python train.py --hop_length=160 --num_classes=3 --optimizer="muon" --weight_decay=0.04
Rows from block 9, named by matrix and row number. Rows with one number belong to one channel. Each number is 128 + 24 x the weight over its row's rms, rounded and kept within 0 to 255. All counts start at 0. Numbers have three digits each. After the name is the row's rms in percent of the matrix's.
# convs1: first pointwise conv (model.blocks.9.convs.1.weight, 128x128x1), inputs 64-127
# convs3: second pointwise conv (model.blocks.9.convs.3.weight, 128x128x1, transposed), outputs 64-127
convs1.4 105:115137133133122155132132128104190146120121121168123119152131135124125109114145160096153108129161111118168129140155111164124098112164151116140126102084165126118163088167139126132120115046144128
convs3.4 106:123090139098146106084170139139137115118116117125164080110115142125122140136132128154128118120146136078128173123113122136155141133146125130115126124128099144103155133156170139094116120105116115
convs1.5 094:091093105160109145093111173153138155105164094161122141156116135150138084140109155115084113110162144100139139101130124139135105139143107138170107126109133141102148141170143186139161128098098137
convs3.5 102:115121117133095128138135115155124144127142144108146079101111120124144132129082090122100129128103115125089151136166096119077074139089121097123132142122092114128109175117160133148122133123161107
convs1.6 095:118105112141108142098151113126129177139104112173153112108071124128124119176086120138123173120118115144103092125133130136117205112126141171122142156125112123123086140117128164110111163066140161
convs3.6 097:084174129101108108189100106122152104152147152123126168116124157132146104130078115114134135108113118145133146149098136143157140131111142087130107119144146133142123136090139134115146067129134120
convs1.7 097:138201112139119109092093127128121126153136116131133162102114098112112114141083095127112123096122111176168147170124161131180156101154123131154148097127120137116127092094108104084107132159124129
convs3.7 106:152115125180120078139103122133093208138138125096127128103128115106122127119151148121126162136119127110128118142109144162106097115090098108146081145133120156099113116142130136172137148114103117
convs1.8 109:118159139092114116174120117113119127090155083118119146098111122179118149177128139139127119149130145143080117133124167100156136101089112116143159121142130117109115127125061166137108128166131110
convs3.8 113:126113123155115164149158082138136180113160162110157153151134137122102082085133132124126151102125132139090115134143106131146084113163125106125122105148130170122138164142136114141133080133160121
convs1.9 099:123128109115098118100175138152121156134147136129158153101123129124124145107131133146133106140104164115103105129145074133127104139137130142081157117110131129141105129170136147134124088105095101
convs3.9 101:131105105132116144091150089131121156094136177164095157165117102120117161146135127087128098123086115136138130113149118105098136129135157141147162135125130078130168174178119102146112131081136129
convs1.10 104:109161137101163098170121156138131184097139121125142151141100163101107124133160175115139139186157131127101167148144099155149138113110162095137097155120110102116093133118095128152103133131105115
convs3.10 105:135106125129138175168142118135132152130091124069136193118165148147137075118106154110134120130149143129146155129166122150143137174096159117099119112138129126083193137139123139116140126123136151
convs1.11 107:128151114146150091175135127123104114154104160160113149096129112100126151116138122134136130110106136170148126141141179131109096160094154141114144112120119136119105102094093170098120112108107137
convs3.11 098:114100106148137089112108141110108166158142128099106168100188157120144102144135139095116108152118144151119154179142146104073186171091161155167128124110162139147121110126119139150118157122122161
convs1.12 103:145170122135142084092035186164111109068125081165132173142115153126129166123123127144114143116101108085115106120124163097119121140099110129099138107146140157129100133095145125106109126174077152
convs3.12 098:150136100176119138087104140103138132101101144135140135126138117133136118137097156134114111137111112130139150111127140073088129105128124112120118102155148137148123145155116155174133126137084134
convs1.13 102:151138117151147138139075118091156117097114157153092117153150155126145178126152124182103111134156120117131101103139123131100110126138118142163117140111103135110106079112147148116114146087118128
convs3.13 101:119136131120172156116100093090135141125165108093115142094128130125171125131165120131108131098148119128141106126109091097105157120137140121125119106152123158137133129145101157153116126131121112
convs1.14 077:167120118111155101154150080127147102144153142144138090136100110162103073127129120102121188161093171122111168121121137110134125148134145087154106139088125112128084120066132155177115137146092110
convs3.14 073:095127065133152097130170125110140158160120155101150125080120144138145115094120136114104166092117120108140095127082156092139142143119117106107119124111110128150116151129136154181103110152132114
convs1.15 111:120115156094122089139154113136152109133150082134126134152105170155119148121146140094121139169139107108156118138137127130159076138092126040126123093126138149122152155091155151139146140121150157
convs3.15 104:148178151111133159138109175078154166111171114143117168090106082137124133071112115089118133111095150176136121172120108124155097111102117148139152137123160123105122108122095123148104135156113156
convs1.16 091:178065154124132131079135121107141132117120124117119089167126119066143156107145128109125113102145124095142108156135125149150098162162121122163093132108156093137149110147142089109142127139116153
convs3.16 091:135117098097118136121134171130161141120147163106107127087102123165137190113158151169163135126098161151153114158119163125128148134133144124136144183110138122163146121149124141139125159129099102
convs1.17 091:105112153095185110114141125137097105142108102093123093164127143120086096134101118111108145121114114106165114154120134132137119134103128140131146174153116168137149076143126093107156135113102154
convs3.17 106:123127171116133106137105160121139113132136157133092130096136118150163130128174156093100106119156155106104119167106117164130144159122137105125067137115105121135124136117125140147090150127146126
convs1.18 086:177138120121151099157131136152140127168120138115128159153107124147104124118065108125149115077104109097146159158123108123133152169148079136111102148122124135171112125129114057132127133134073159
convs3.18 083:154113138131190129143133198153183122159087110119173143119098170130147140147128135170137103143155118142143120100135119185087128109136141134121178186120124118137134112104103133159099125131132137
convs1.19 103:108112137130120095181131164099087124102157150124124165132122113121141134105139114106092157126120153127113160114151109133085113109119138146125145143161109079134114091133081137082135104143124094
convs3.19 110:158105113134121152135121140092130058124170124114176141151110120129140151126130150084149137121156105146162108146127160116106157135119143111129124151143125136111134107134135141115119120177125089
convs1.20 107:125120103147136094074123150112106130122134155148072135128154137152129104119108112158141153174145099115127123130134135129152122106133142066148123110116165130111144151155105117135113126146160146
convs3.20 115:146120114118123099117095115108133101099142137098148124167123191143161151098150106137145154164120125123149133151132098110074153129118154147118107140080126173119166119121145113116133147137114157
convs1.21 094:157095124111095111189094127153079137154089105131099107176128122102154126123081148112131149143119112108111126148119144090119125146117116170137160127108092125127155142118105139135107174147137137
convs3.21 091:174138136164123137103165072143109147162106150131162159094142173145151145094137112127153124106131137117134135124094169111149070106137090105110131149134136118140118124106124151129126103089145110
convs1.22 102:093129140112072149153109132124146126129156167136147123138146158140121110169141116109138147141145130099159125137114150176090156084165113134094180113113141151139167176118112166135114095132135103
convs3.22 102:138116129149148157101108147124111123187163168131040102123175114104117123167156136142162113142113116132160122126135125127138129144122124115124120140173112134126113105145097142126137115115150144
convs1.23 113:136137131147114168118172130111129125129100126112133141110137143154088118098119135131117115117172124126129097105153093124091137147132104088102138116140135108128068118096144101211126142160116132
convs3.23 123:150138129123110139112061141112108099134108137107122123147117119119035071102133107146152123146109118126131117123132131141098134109150151103137105131112075095126136149131042155120142110131134093
convs1.24 081:089118154117135113162157111055100127148127131130122123124155092098138105152210108112121175105101114106088124114098149114170120123112137094111116120142108142099132155083151131143164124082071109
convs3.24 081:119114149163155197133133135094184143111130089144107088167151132114110159114095093137140139119127146144080136088135114114147116121129166107153143136120128140110185159128145114151104106159137099